Weights of a small image classifier: moe top_k.
Rows from expert 5 of block 3, named by matrix and row number. Rows with one number belong to one neuron. Each number is 500 + 50 x the weight over its row's rms, rounded and kept within 0 to 999. All counts start at 0. Numbers have three digits each. After the name is the row's rms in percent of the matrix's.
# up: expert up (model.blocks.3.mlp.up, 32x160x320), inputs 80-159
# down: expert down (model.blocks.3.mlp.down, 32x320x160, transposed), outputs 80-159
up.12 102:470485478473468458390516507517394580492548580419526508537496540536369506552523543563555512563595493554473498589506454496535544568515429547466479440511529486521464527463482476452531431412499515448565483483486484584565532444540495503551465561
down.12 091:401441502501526564455470460555469442513397554464535554485575533540510437476561455508516465483496401486463460516525556435533512420400503510531578514606477526476491481449506577463510536456465578471543488498515570539469484486486487608462559512
up.13 122:463513443504385492500438507453536524458475469488437536524550530525576506503535459489405464457469404474445457492605596520462459487544472478546542616572438559530542426435456436441528530509523540483485496521512416504517446453510545543428528494
down.13 111:538453517484534525497447451536475527527532469465529504462678448553485473472566563615554528588506508542542433507479557584467489557531479524451453539479461502490464559543526379396464467580546557519480582449529430559472489501527386500499414491
up.14 087:575470492511471448489601567584549529468604430474509517431505505476437571522497528532513591480511496567502506586495494455444603508542478483475451490487514415405505491433528439484470390536511490425541469446550433527405508497565538429496421500
down.14 088:465431484582446443425569536534516555540498520486456529517483477430452543540528442440572476541521425488526376439495481448519545504446525519442522523519449487454457578502553434571608482481490463532499530426478507488453519458517521542523587616
up.15 087:462533536527452500393559523600499526519555526551523546463433427519406507522544456529546531566467473457446544568498530498542506430463547483392428428394418447424435535498488537460450494398437409513416467464479468560467507525562492370566501478
down.15 095:494474385579493542580497588519458579448451437445532513474579524434395485451456511449469443473567556491608472613449499474531483498469478567520573550469492535497452533459463484461540395501579547437474480440583466464468630441446491551558441420
up.16 105:468535454465488530470425507508524462462425471535462493511621432492541530451500475496413434499478418460481456473518560595459469472424514457517458645562508545551523528452472468485511564546507547479507541571499518464445412460515540512438562547
down.16 098:450536513534482445450477486473398482470538545421487475488727577520528494481632562514538522507477472526566527483495519585483539561539545496470468577458454524407425528600448503439431418552531491531539510453492511478546498494549415530411491423
up.17 101:549464478521425412472489592502476511410512446507537504460530516499521527485450547387420509487408443504465498485580530499462451440578460476510535531551492503519569435410442367446493471578543532473562500549524473516406432474457474588502494517
down.17 098:524543574520472490509467506507520508526595487489536502494586473505489474528500450531602524510574452604519537495556506600563538600554457554490465610542558552478478564504476425430442433484454532502381542490533447603471511549538485533478462479
up.18 098:501533541458531484531483467445467589439580549502531568480435580503492481547513623481552455547518518566547572450554372494524458538559521469531535412580416505501427465524492558600523571523448516534566457541483460535552499489506420528553531512
down.18 120:581548461496527448534497466613483498466516509562542445546477465506557529450500493530583489597513487492551589577535514565487439482483606522572639483508536516563467497599552570492517581516641611541500502471489474505551442474417548510632551537
up.19 088:506552440408403523520509520565476509522510539461537553481460514518501546382457537429427497554441420393415459489614481530459528422448507474439483543559486535505443500520488458524459507484532531565484474450397483413485334520591452419457505498
down.19 094:512480468496533475515514526485474514522528519538437474531480563584428522522474531530439554530493519518560541493522483529486399582586550541498452472420420432526465530510466495550504452469527468543551540481439572500528502461466543462520513504
up.20 103:420468463479528520492532491482487501582531545432460439501581560483432422518598514498441506514530506467534508581460534453519509517502446468459527477475476521549511611490447434552506433511437469436455461463413364462501522505519443524408491530
down.20 103:551544476513493511472556522473491468547534546430501517515497496481480565463548516437498449569516402457500438509432612616507490501507593420467515494460477491477491562460393501522457516395493457628467510524519549520327508561553497428557552560
up.21 093:542597360456494524532453547468446472459509568491532555475491538456486406392408431466448433503392442383427437442593493468482497479453449411533463515480393471546500491509489450507421521436496457487466470482461440398412433593590522528460561498
down.21 096:533442473452449495393434528553428540450563444520455484504483555445501530570573544608449640445499538441501535549466547435516463502567510594502536530542477513485531495507516487425601394438512524474443449522559526527549448454510484500523577503
up.22 092:477545384396480513552520546504465439499531511444507500462532437464475439505488595441532483474519511449374489556569403522529554460439595426530517513520496487530466500511574434441508479516560488403531510511450591471482374443451544549467501581
down.22 099:424383553483509462526568602562413532484511525548548519529559472467497538469570492586498597532548473488541496558557429434459541450511529540536513400447484432427532443383542384464518579471558504402578502620558591522508422533505459396473538518
up.23 101:485492556457483450463497553574428516539520561538463585472440443385424474475430524485580496521418446462478504521436474451488571524487416514455468513450431457451511542527500501558540453454501379502441436397458467585530472536580473405540461529
down.23 085:475650499542443566559460477494532534447454394453465492405493504482480502525488410559429466529459508505408460552506501552486554394452513569508518513484482471463499398561462506527444481502495561471568494510454485500544490669483475537523361470
up.24 104:520455548519439437423501446583509529537420419505465523558546501573529577464529561470526404511427440571474554465526541514382536584571528466537570584564467534541523498391358440485551493555546509431541500551526512530514527515525505595496492547
down.24 101:518520421505527464509462360514465533561452518391490573484613650485444477546647505491432456514461468476439537450487551531506527482485469416544455539598490537512516515531444500348452544539443472471506527457478486462493439536588513563466548470
up.25 113:461466491543394492504473462512526484481420455471434486528626543496544549467561423477427472480490412528535539436478569507468467499479454491589593578502537508576552473406473454476476534496482484450510525542551481489505517472491508549400501516
down.25 109:476521527506461422569501446455436470572543507469490482529645608532405473442587516523499507544492523538498471434462574558505496574548484525484509594464366527504440493561443446300436487467414507539476464449513495450523525526515389474481475476
up.26 106:536512507476511502468455534491449568566557516524487515491402572489492506586562487462523568554537521512483560511436545529535414500503550564425479340546530467503475523455524473547529524527516437501480510524533499564474545561473434559602527553
down.26 105:576550530485469555565472513597520462530552490516467464488437525494519423562515545464503446516485526518449490504526542494518587431449505553505617435504632472548516593512553507530566489520478487505525488438456481424535540478454505600536473526
up.27 093:467479479388499445439530566468402447533535515488549534483475487440491396635481455411538495636557506492462499514510487521494568541464497437421530476415474460441481578479569396409538437476472402425411430461468499544503483543585508484550449587
down.27 089:427399422522488469482496463518473542529406490400497519473559524498471424517476490458417502512495495565437503438407540473472515429499601497442492583522456522447492396500467476489534540599469546419517571515548516437500498509523519427572468466
up.28 092:489533470444430523574489499484512509473451581531514536430501502449480382605495601502538499498501501501447477525558386479505591433520447434512461451534417528555452481513524556518570467512488470457588517414452519526498497458455490562505514569
down.28 107:520479468490522492499588588552440501424512496555503487525498421497537463595455522505551556598479492498496543584568495561507448486532547487521587442476537519508423465569592504512551519448553499544537493492453543505537431519509619393544541485
up.29 096:479501383512476489437484495571477545515427525481498515462543499482452422466490421441472481560436441357469439513491493499495522525432531521425400521485451485456473506456494433499411500513466419528370437456464443423458421431555468459413530577
down.29 094:518540502566503490399527573508466480500571528396542526498528521516443477499516530462459527537555446487532497524463599585479403478492457543442470525500408521449482507451471451449412434441485449433487543496444573488524538508552390461491508458
up.30 106:431431439463566571456503444446516498524570481382519470503534545503519511527564455562562517487554539429472435624527483435525533548447517549550416531519544560525491513486518550454508537467585468541429588402439473455531527509502488385453499457
down.30 116:425511531381516468518478487466524536492477479499465465421449542600467438479654536631448497472494544576550432453466627559478503560532440513447518511398430414457514490521470405435439490500509572498474543575415461518552520520537441554504505527
up.31 081:572521448519460474425481536509471483484542593546481541491500502477506529518454501432444461492471454458461520554539474441381547434447498525476482468533479533524475489535476455498472543589553398432549390471421505505426385478566411475591487425
down.31 101:442517476434492423480501475562482535483519386547473552518531521477546470533436427537532602436570513496547577555505584528531483536625446638518626511532519403594492486500499535509555422500494475469478566486530471514556506479593541551582513462
up.32 094:520558489530522540459556472365499530527552512485469507466400602387566537647506488459458535471626545482541461467396564539511438530601528499415528348486526485466532514476523461505544499418496499469476458560521540519566508495514456518509474544
down.32 092:527510489470490612529553532553496476418544410532556528481420543557473428501525568468540435523479498520574487585497457518499450463437482544504505476547572514466515499479508506553472463528531403565484447417500529488524447430558547550501491506
up.33 106:460549465482480540521452521513531408483439524460477463525540452565515517459519443457394524460414375488420402418521519562435510419444543502532506588505478553552557514521433461430500527496542502446445522489440427430473416457532486559410517480
down.33 096:547451520568492473506507384428428439529541524400526500512597566542473523483642551542538517490550560455504518475442549535458472469519440448385449538550447506500406448500415494436497370523490456572495519516492460495489486507518394486512442527
up.34 114:470485390456455485485448581459481581415556480417507532463523576433553443481469468393494443429454446399469488459609523404458464395501498471559532515611422561572501411404560405494476437517514530426529459451483426548514456478502509531430465465
down.34 105:511428498486571486497459504496458488466632499507574504496446471581514421520579534526508452570492502554487462552485466552530526608550426499432431576515483529525450550537505374469374436507538533521459609492437459494479469418468450586540475479
up.35 091:583580450510545578448467567490514565455516617519519538471434545423485490531498472524499558485566447406474455452571460554546498544480556512561563412510524544510536534499525423530468454478601519491525417520509550558464447566472482573571487523
down.35 100:550561461489532524598530477532477547453506465466493466506517386498508335501465500502442520481515463470527507525479452494522486445502415499532542485619525610529415487476561435476464434606532482448453453463551454568535554513453471526489602532
up.36 133:506545506450414483513441462481524431439435452496453442508609426470546506413498450497445480420452378435442464418570567538455517447426550452524536637534459529591531462514473452474488567507527525498449480555455463476484414447487516520415549523
down.36 105:510509501484473457494482428470414561554560533486510451458659552519407462507579493598548551423472524520472479440482526497545526586542409495470507583515448548491440501476443408455414456630532488536483544491450485538506497534496343500576458507
up.37 088:559526478368445490459536538496481557491555518483533524507501457489517400489472532451487492510454465404422557511513463471409591432389466469491474491590367567500441486614471484454541450451538415459476456473405432483449366455534443514494522581
down.37 088:474508565539517460515445538482509574499511496579458470499585464534475504520519483526536602507455524535512508554457495534496467503486478515507535554508481479485500470540484566485551457506485486489543538550537434473611541539521555531552525465
up.38 105:470493515555422535465514477545538488529442447422481522552591437559477525433505466497440512489457366524505521488495601497470528482519524496557525555539499560511535456420499476441487564529502500485536532572520438501453539438479469546385518485
down.38 106:485443465500540372484559478494371463508496529440508468456630562613460515490693534528544436460448533519504546442480570606491466584555496429479483580482432507509469523556450538362450460475440498526485553438539476441506494509495388536492418519
up.39 091:508445469499588484532503509417425582544540547474485487497374566496473538517591525474434484480496469517491494464460539514455429544549458565412534417510567438383492518417485515438568427544538560465435512524517492549560530578462446419506432486
down.39 105:536488458455452504582575501499460517485527506484484484430550534516532440477554483480581506610534590469457478576475560531514541562531456491513519434514462439476477543522579508493438415498461515498506492461516495476516547444434462447588522539
up.40 088:408491506490551465447455552438540524462594488464488501559543507532517508523507594492622493467467489569447473469534441500443514534445470543478501491490373526485436480620429521603573520527479445508498576422401500521472449487498485528509491575
down.40 104:456457499387398415444471570498484437441459625513431463552480512470532523526522490498557480471476448530482558485508558566505400469476572480583550466539573533550558540497511543388526531545501622481566520497513505491619449480561449566620446501
up.41 099:460539464392474471471581575468446530539506600508515544414490473512436438464515604391548532531470526511368489551436480542444576474544510506413459397472456540449446573515483480512514481517425443523451427405466516519458440489531394502511529636
down.41 088:506549514538536535382531622572511488374503488450457479511533551474540593511522481551468519541543486468510508460507436476421447515512511433533564501423524453553465384405598494530491601477513604490546513521523413479496454476447553394540521443
up.42 099:493491460418519443410532553517432517539495511486463544419463475465485395517526526472506500536480509415458560557487453510537567492484474554421403438506445442494507503511478487399476529455475461491473451476469494450418530545577419485495456494
down.42 084:537503511500456553359475486462524490516462379437482494442512570451472538434479445452476348498492419523472469421437544483432557519446547573469555526572503591542476480459463495480517553416454458413508559545550486429515388621551563543523580423
up.43 098:444526455553459405511515500536477476462501502512481428521567487412536480520444471496514479571499546563517593468501425539550608505625448489422508496526565546538474436547441572514454471484485451575487448485544481431501513465539492524506454499
down.43 099:465472476529508482468484561543415432517412488511421523537536488515565454522546493507571557498489515445485525505515465423466514435476538588516542498602520499453515463469534469413513478490470448453506463476520523541402447497547503473501590471
up.44 103:441516434478513530488441457510501452493439472480437450469619502531506510400577529515483439472490393458469369466537490506483533454404539478547508678554443561517564541521452416519449544539570546489432556525437458491472412490499535504409549419
down.44 099:570549561471533449559531459447436521445593551513522410565609565519511484511654538543530506539521448500503478497498556586491448542582487547421458568451492517469528469526417507381455497499465547505509448511463406498456535442510454533493495479
up.45 092:489456493492471477493520567525469556577588558365505541526471484456417460585506522560498476617566528479480463573556557485531467581431476536437463488506537546473504440528485454529434427361430487446512409466444511527502502426544438520563490482
down.45 098:490490481489508465496460405594532481561409588492511489538513565474549442491562472621523502488500535427467431442492564491445461536460468448500520596577475559544590579482454559496497503489554489411498535496556491542451540499482529548488566478
up.46 104:498469482500574536435557499483474540550590624455499506556556538429445448512488529524473448605501527468569503553503484467494534554534476470404353560498411482442429455535472470574483470481466418540325468512400468432488468465522489425469541481
down.46 101:539460450524483415485415477457476525502564476500547511575515503426547437501588441443412503440487374453432488444433563491502470506493553517475514504478533574545524397483528485477517481431535383405481442435497516469405470493533524487543556502
up.47 090:478494490475503428480558534538463548520473597431470526474443522479389443513426447438526540573524413499511511593510489487485574458477509497430502481471518482483440656477482503461521480476561435418438465523474495506448471522624457550544519531
down.47 085:407570476528556535408532445518504583462438421510537507515509479354482504456446502541475351449433508501454517474508501495469564476449508526470453552517570493425551527473438512554421444553509459460534499536516472477496509564535526499488532455
up.48 091:575535476375514453436466569506421476455545508556550463473461450460516469427494594510495474553516412464388463381560490543466568457402505516520460513537421499526420520577482464546468539592557393427487460535453440466468375460538493547441536622
down.48 094:502355491558512599489576532491491519561612506546481492510517521527464491544544450484437591502458510470538555472492527435548510449526478508459489567561524452479518437495530452558543443394497480502546482409530483439606567496580465477479468448
up.49 092:536444458464484521512426527443427566523560451373461521514466604499496486552569486443440491476553492520509494446513600502568423512508495497513493480479564492453507511368559457467466445502503519480514499482522487571539519499411466432559504535
down.49 107:543454483474456527603545524490448562573577467508520468457447562540474479529520557494526492565461544517477485533458534542501516516458467503536459449542540545502471639545481460460522486620525546583463483499467457498526635515483343524537483543
up.50 086:489526481448445412539495580553468485513492551521501581478523498515503469476426512477477483581488436371428520447509413470509581388362549421500398462586490528577433558597529465494498477528539423498424535434440423470463387554551536499519567514
down.50 095:408511594420530424569503519435507541502552431532448395507461516560516547493440414574515506541575432519497548479520504521477424546577513532466499550567483454471447500491456460588566548453498548499531558516535454520624494440557533427566412468
up.51 088:509560495462443492454457494426512595447469509488449544510474544464540552512514526521389467510550506538484559419518502544409477432450544448451489480555572509491522461543549494639560495601553534509562524626482494493562492528498470508527564540
down.51 099:447564474451509512470474457531434555477608548540456432419528531480531352488549472497585514542555484444606522571512515519554521514508477565586498484497593483522446515540458554533531493514475486504485443437454529530605500473579392511581528453
up.52 110:572528460490527467473493557453446583433525431438449460515470537448507530544526504418420478492570460558527591474480460539501425472589513474518443447545489505538451405510519528614622476480458514496496444515575459511496499500480442598574528527
down.52 104:462475459476493539550510513584493451478549446571505483455446342507571432568539536495503481460502530517574522502519377548548451514528462523495538447542580662525385569526490487464577466542555594502518493481485499499535476439483459547442487527
up.53 082:498446535427622490394464529516469564518502568605519504517429532498439430563506521459518477567588445469422527531510468414500554430468470522496499430476514571546545576512544465488576454513516429376456478419469500524513375536537490516580530575
down.53 086:398473519489542509486487532438521498460510541435486577464535548453493472488444445491525572468576529468485523543550468413479473376524438546470481527547486457501515392481510415497507476457415505502485595406466510537486603550576532441491541546
up.54 104:514537512433467533469459471502532438515418549609520502551501450477653528423464484502542440503360450418484490446537484563461552455428548412562529497503441534568506569603517441506503588604563562540467497550415536463443377545517525492426580462
down.54 101:512494470424566408423512484532465627471589495491468491514548497496502520450588561503514460423451525526473541521456541547475470552629394504533542575525441571480512462396445492524560536501453502569499525466491478465526482498485450483480532498
up.55 117:505563438526485574504436442514542451542446531506508500550590433517530511398503502447459452452434406407485457463518486533491514468462602434562473614554466540560526486503406420498484522519540505461453532555415500434462393462496525488373548510
down.55 098:435496481516521496424489440487448502432579570544535473550601574518460424452540534507455509417513522495493557430435537584507510515569414531526518604492438518441479460449468487372492404598410491516543523431492492502487521475488453577466379489
up.56 117:520582463465445497475478432535534455437420480506455530523563449569558501401518518477483454517415395449448466450528541586449551509472532461560496613514485535542552549494375503495522545541545521470478517507484513466429429501521501487450568516
down.56 105:498520513518482501437526472474457539473545485535453477517623596498440539490629477473559503479475471503461568502559589584520506495531481469473460586552495523490472490505473410345447511525474523543502458466528482433470477507539459496449503530
up.57 111:541486428526471463496470510372459618490627490473437483498457565480486524556572522470402427515555508593571576447466514539495438507545518446469541406569535504520517511499513479525557415533504490514530431547544468534540503567468487524554485477
down.57 111:488560491472446531459572445587498541470619462461557529485432519540520430453447526468583500607478606463526529593554546496571580480532507542579582444572538615547489612530547490527458451582513509567458475486479431513507527529505516557606506535
up.58 102:429455402453496468528503471492436553532536516451474565519546552415471379485514464500461517535518489424488408529600488480450554460491497442452520516512436502483451482527497469537418504432412412510413503425421439445406448516534423500475536494
down.58 095:521590442520520524426456465562495490466445562478549555430556512490492515457546490421463514441452463424499498510498581484535585540501531440417434551514497543477558497507432479502548488496489467549432498542398498446415502491572572487467533447
up.59 100:534564549384441527509502454434469527505547637500500443498537540416480378494460549382519392535455511441432500432591415492395581462395475450457506469486375498504412475556494523581590526486468427484523406444410501455483493469520495560473531496
down.59 096:447489511481565496533483620526430577486528479543567488510575483512510520445493422525496533448580525434563489482571518445586420558557486521585554522445481448514464442490511574451495454427530495522462477513477375566521531527511494429502556559
up.60 095:425448444508425476368483527459402500507540456514508542378536444464475472482479476457559448554507452477508524514459431463509658489523438460515455423482492427500458489553509437536555517467531394498462476465472505554478426448570464558445433523
down.60 093:508584446515479518504496469450503498479478525418485494470474544429561453515549470536474580436453449423445445479419473459555533494422554461465453481492450431497532465474575508526583544549471453440411519424510539488450534547504521479516516514
up.61 096:470552455542406552541438509444512474450465427498449546497576517509551507516448439478456459408408434418467466426534497458483490428448438489568477591596470609571511490503425436429497539470526535477462487539504454566468451522488590543480547466
down.61 102:511438449408481495563519452486444509460543530411486481531611529533421516464580508556498546538459529524509494490539550524491561578595505506403440537457422503527386480546463438597447452555493580492432531467429457513566483508521429491515478501
up.62 098:533479467492458471569458524508450594571464450431505502484550536501435466463561450428455493459490384494472510432540522456481495463505428528530502531490424532523589463355525442476502545495484473408508447486535403475426483410488429536435505524
down.62 094:500514496489419502447513423527431486562527471462538481481547511538507517497609542515569519520599556510545506514567529571506503569566430543449530532454486460521529551583567424407404474430464608558486589527489439546487510516468469510514419430
up.63 104:482558488534518487413515436571513452606409506465473526578557379537465511423499562518618411553401458488510452499504567579423479583548441480558489573452516491479488523472399502439494539530518436486465449537563471524483542482482494535448500589
down.63 109:400482502503477440495510506470419451458523526359487558549534607493486470426633414535494423499409439473384516450478590529501524502498481515545515498520456531521502470524431481389499543463440493510546451455529572469429499510491449496437411479
up.64 104:491538522537437505468448408562560411561375490456455493567577450549578520380497466514518453473366365501458454417497570528432468500508549483548552618512488577537547453481445460409553534517526534478449534509483484472483478476461521529378541514
down.64 105:500537438450493442459456479438428440491586519512437473461634574481430510479609530474502543453506468412534474447443560625432447488561480488544414574534488529556447532481487421432438428525436551546434547433518516464443501429523444516521420405
up.65 104:425465478485452436439556454573447510532435520548511479493553557434391499488523537529478452574499431531475454568483555454508554543461464474488521563567517516492425465469490443538449475508490450472525513502521562413460446438523489518483489535
down.65 098:560482509487569543431489463473465452514501557417509556494591559466483502477568528437477655505533529398505528457544600443563444451497447501463461539529577513471506457475518477452594458409432460418537536539503464498498531497511535483502563530
up.66 092:602443520405479511539509468410473590537547522406550505490414654433520467626566485505482504456522523533481474498520560436488488598575496616488555429479559534510496484478654474486591475554516433490503435497575467572483594500435477540524473462
down.66 100:472572557445452509492503459510438452553515514528421428584431476598480354431465543475458487490441395483561467541522530479466592461490499529519490436472517478508477572557519429526469563576484521547516497492472460510576550408513402536514445521
up.67 100:479504450444472407490475460520421568488472490483457511485524532332471372528452440508473451495431465374479514519507452490453513537521483482450425522489500425492487512475491458565488511470450450510457455451454492449435452446571421447480519481
down.67 100:471521465396507460458370506450529542491515445554500550539487510538461446389484623464557439542489499421502479511434479571502556514408562414442451491468534527471483508524570482490517382537530380478522501566424572357476500454578499522426545503
up.68 094:502485490433530496502528548483518525515571604500550518419484607474423449520562610489531525529512453412422412531454571461492498569474505484443461472558481508503510585443523384489472427496475409443447484488391469412430449425536492530459458509
down.68 084:392442531517498541444570446505568585577492507443488532544472545448451423474464517565462536532473557487477486507471461412523517470450524558484546520573519370504508533378469478459506546511495497463492520476528548536558484455519509514495520548
up.69 097:454458376531499463507539606484364533479571528516492493392499522507449442544569505447457487550540440492434510516475477416507557445496508540511406483522600553531545500477610436530464447413479515472534495443521520534431514446566407548488473433
down.69 112:480588498503519530488521454553536443498561518469444485457443484429542561468518498379510532461428424472561513509599425567510581522490520439463457437587439443451464522517467436592480525470499446550415479521529551431423460447591583455454552424
up.70 089:422465484505530486483493514480488485519583501488499518455466462326448467530448398501459436481514452442410470463522475469451544442511520454387466537520407465493480466514504499604400503389488422475360502418538425457455429496534474454491521494
down.70 100:529530429505498462537518550502528464495492501445487483494489478410543485493507422484389514451517470422451498491440475502528503455490611450566375466524518447481545386515474476478455572329476411496501543533442536416433498486547569562483480445
up.71 093:496497485435526504445490485464450572495473508488453459503443598508479532473589486502430452496524516520501463466514584480512454532489477496407480435477526449466567583556517458516504462513513436509451521558487499504510497571550433460436510468
down.71 098:468563545511442528489468555511479515573492589446490470471452494459432423590453469508533555579503517530448598523450534605485565535531537549512496443492552571535448515445513543584552507467477499483430482427596540552502567582483403521502547538
up.72 105:561587429452449525530456497434511540424617448443447469561478518479516522475479463461449484504424471463495510442597507470521466495453580546504488461569525529582507492579504510578484561552546521569475448500370447537477467499492540517555579572
down.72 103:492548496417405492501536483516467577554637511518523436481447475533549354511488540505499532518434545423491474631554499552497547525494526564474464558492483473546451470559465453536574493523557481525452471488410483514553520492536477489523501533
up.73 093:585526542486537508523529487408472525533513499546505397515382579523470554547565494491453500473584557497469597485414555591492491532510530479440549354478597532505561535466492503490511432486513498440512434596559552568503548530487448473568549581
down.73 099:494565480394469571517540521524430475470547480543549498445442455557485425542489497453519482581477554481479482533551552565527477514515514423522464446474552621522522522554528584472542430547503501543553520544427498483514509541563504599565555537
up.74 111:470485432529428489475459542484521511507440453440482503514593524558514505410499471507429466427485414466440472419552584503451511420436498470564519607521492540566555443459505446436548540517539513415497477476483473451458463458453484524389559511
down.74 103:501462542465455426461394479499463517553505538456506449477576484496383504510607530533489532546536555509472459502485534600511461517544448597385508560516492548433482580475492396490448500558524521537519601500500479469499492512503495573455452492
up.75 103:441552480571549549505506520573476498498471501465450500503542504562357523467565488503445471530461511527422422495496595474483491505485545460472543523469553569468558585415478411536424539520467522468470505476471467490405533459544451458436493467
down.75 101:581590463476349533506517474587426527577392499400526570488556525480518468492526506494474523630514476529506494458455623531467545438478513522444519458540528456545498412545488553413475526435466555456502540437442474523454456487543447433545490485
up.76 094:492427417474458488485532511472478424604491514478470458404471508446425376474542467469486485513479508479437416576386509536487527528468483520346402476476518496480483545537527431472406422514500488401442480500430471456448516486572459468534499519
down.76 088:496465439557540506551470378503476541597368497521489552542449509527501593479390459576514559427558449539486513436482524481483476510503462496522498498471526472512399450504451516499475554433441578506552451609534501522486460523508501436490449484
up.77 106:472503450492418479497432462457514543452521531468536489452556530558568468506506466468416546474480387504406478472545556450412456447507523490511516540496510567516536429479480462498492551532500519422464470519469410425477502436531476520474497527
down.77 103:597526544425544482536493437522425527580610496526440502485519558534427459425580517519576537492506565414539444543584541622449510521573479516534527562553467571460410540561435480545470502524526512541446522515461522464487508518552463602546373480
up.78 102:467497429471498507418536548546453426533500561542493505515450456492426464498525522448502533514453486437437413546507504512502587485405453495433434424455471461449485606526567513497451492521459434464475430456567482468339488594594416514522507588
down.78 083:446521547529520494451390482476466461592401487545429485530455493462502502493434455523529445527479458567454467503399426494468461504479525418473544543423497545461500526541373509596592497565546478511588553582546486570504410542537493487514534526
up.79 091:531433510617560542542549520602572469486541607549557635548516559488540579528476539502523489505528529552553483535532500507495443547477461504540588457478582457445443545496465525516537416436547521470564508562374536497514418427458458478556453530
down.79 098:579468446541562532533517593569461441361551490553480553487545509489439493537504509484466528499536474406526390500577496550482526466482474479559550476475531488424488461439487419511408567551515455461425476468537534434463483482536530533503548455
up.80 101:518557471522550489529482519436443539531495496444493502432432559492518486552547496445457516443544538555503584520460534508420453543585518487456549336532529496487575465454547422501534449530566503484516506626572470471554509547498540479590501524
down.80 107:547496477503440492593560552551445492482620520577509484473458523474530471495444543479583469550568599441481440558484481522484570545471459503490517436495530567496433497562551550545496399527605512548460490418438451532518562503467432531517505458
up.81 088:509537512506534522497446505483513605531566486513521515481465566475497542532502595433537532523549557532507569408564530571496534520532487511431417415612506482552565491486523562513552506458467423619526499508495520545516525559532507456575484597
down.81 098:463634428436485606531521470586558519484566564522487484519464433463493502460454471457529468492472513557456501488536621504531450463422486496516532548479535451518528576475498637556596468573550520470580464411568519556569499507458445536549532481
up.82 104:458513477478510466455498475517499471533386474526460430486586470507527518414500496463427488496493383520458472436515633594402530483452563459549516558517459524496533503418463449525507531536517523468483560578496477481479501487492535503395540512
down.82 097:537512517472490465506507473460472518491614543436556492496627592542495447493643508477527498486520457503488531491521560601460513547586397456470429572472456509466424519470457499334525415554506469516523544500479495470496467475509417559564402510
up.83 090:433462480407488524453492530483473500518501520579524515510500566446456407545546471467492454489476366456425512554547530464500589498449427518479449513465492500531457574497600483526468536454510528489478449414397499484565471525514521496503455495
down.83 092:528497496523483503520464538427513480514549480457355433482522492474547539555529433590443551406542591529662428466517484502393432556603455452442489530509457473464520413505454446520542527541547437530547571621543460473537496552458485460522425500
up.84 101:563487549589550576500531456493531496465565495579475415515479492477476507475490575465525488474514602504570542586496417412477537663485520523441533508509471525438421561557412492580418503517509458457495541549372471424581531548565526507463509459
down.84 101:539504457508511418491498507592432504518427506489541549447533462469625451465502499416522526576445442486531488431565565502466475512550595527436496467479478593530455358524567532521557515467529477465493496501531426499450490459444467433510590475
up.85 092:426475407476514493470473487472425516524566540476518524473482432496512469486412406462424451499436486431481450483525521437458586461484482429469451528516464481488414504570459456514489524526497502428405476494420419472492437536582441452429518495
down.85 090:496467457489502428537480534518478492538515498523514542507509507583509561523561504556532570367519499468488512468527503556538407555621509467525491562491481515491465486455454491406495384579501462522523485581441513489556511461474467493489500521
up.86 121:541586451445509558425469471488550411524423490516456476523553452473517531412505479524485421445456455438468445433522519567458509472433599476526465613574518514548504510554429447508529555538514482461456512552424512462479386502514573440393560539
down.86 098:476539518482488417499566483398453527480579457532483463479681486478373473513622566501449483466510490490480492459454493588482423545494449566477519593409410455534478517502478535473543426530477475495527510443442495438499460495578422451594509453
up.87 120:524549447452489518449468439508519457509461556479461463549549466497552550438472450535439420437479411425438380509564571568458480430402572428535473598545471495509568490554462438513475544550498488512445532542433484407467392452513536513384536479
down.87 094:501461505525531385497474452404513543479496455510499436401594531534435523512522520532535557490555442458537537423506559607514545478519452502524529544550394545425406535501463428479449477565543432522568513458438483520477546525522455494547486455
up.88 097:468457542543566491507563498617459466440540471433509616466493485429432537519432510456459528541434532534387523649492418521552489527577458501503460466507490476504404462458440356498500385453416471499426471416579459475471501537460486583483424445
down.88 105:500365477536594576569477496522403493483440428519494558497498493507472550447514487555461477581549477425519467508568529500522448496399551381469472492522464445481476553456590465506468414469475474389508522541495515469479481381511573451520535434
up.89 125:478575464501507528485479498507539409534458564514471511549525486494581471411487511481475432526448389402465378435593543513512522474411599409548488597523475524541513536539527418529451524509519509451463494540462498434444441480518560491399575523
down.89 104:475468486513479442413513456435415565500601473623501466491559474490415488523598495509463529528536502508480554469436528552436463476546472451501511508451458547387487490540520440470485397473471445490498496456453500539543486570488387511504494458
up.90 104:501556496398459548483475501533475440524476591510555501549494498421503443465466422507506566562462468407460413475535483530462532486409518434501406550504443519494504508451550471570465577509429441403369478486433410483480451456544490481426579461
down.90 097:501468490574501542457416513415479399457511473526526473478598533514452454563527525588527499421560522534462555526448482495487480543526502545497486525380475509543441529456495479506541429478566410471485457520485469528483483504464417514539492492
up.91 103:519568539502491465514522507410471575553514532500479484459405602541468523538545492495468489449586543516492510482449535588489474550471502554438506352488501505466514493517535493559523509525531504560499534509529439528545526560481442528541525549
down.91 102:415448561427450468552510462526475562479576545451499507454450526603463417531497501559529508557506539481549563533498546513542570468457502566574509429470526462448457610561493558530439463461538510596580521404514478521502529507511466500555537577
up.92 082:368428460487563452478485547545482445553532415588590522476591400482487565423374552454536519537517431568523427504534459478539515589474533468505563446541571447480380510536504558549577472538607427561524584517514525564479504500516496438497498601
down.92 093:486536529531568474429421507477485409528538512445560549486560589515451590529616459480518483465544451464539563500485525544519560614537584507541497483441378596463523539472579512391390406532494501511525530464532589487455391497478511458560544454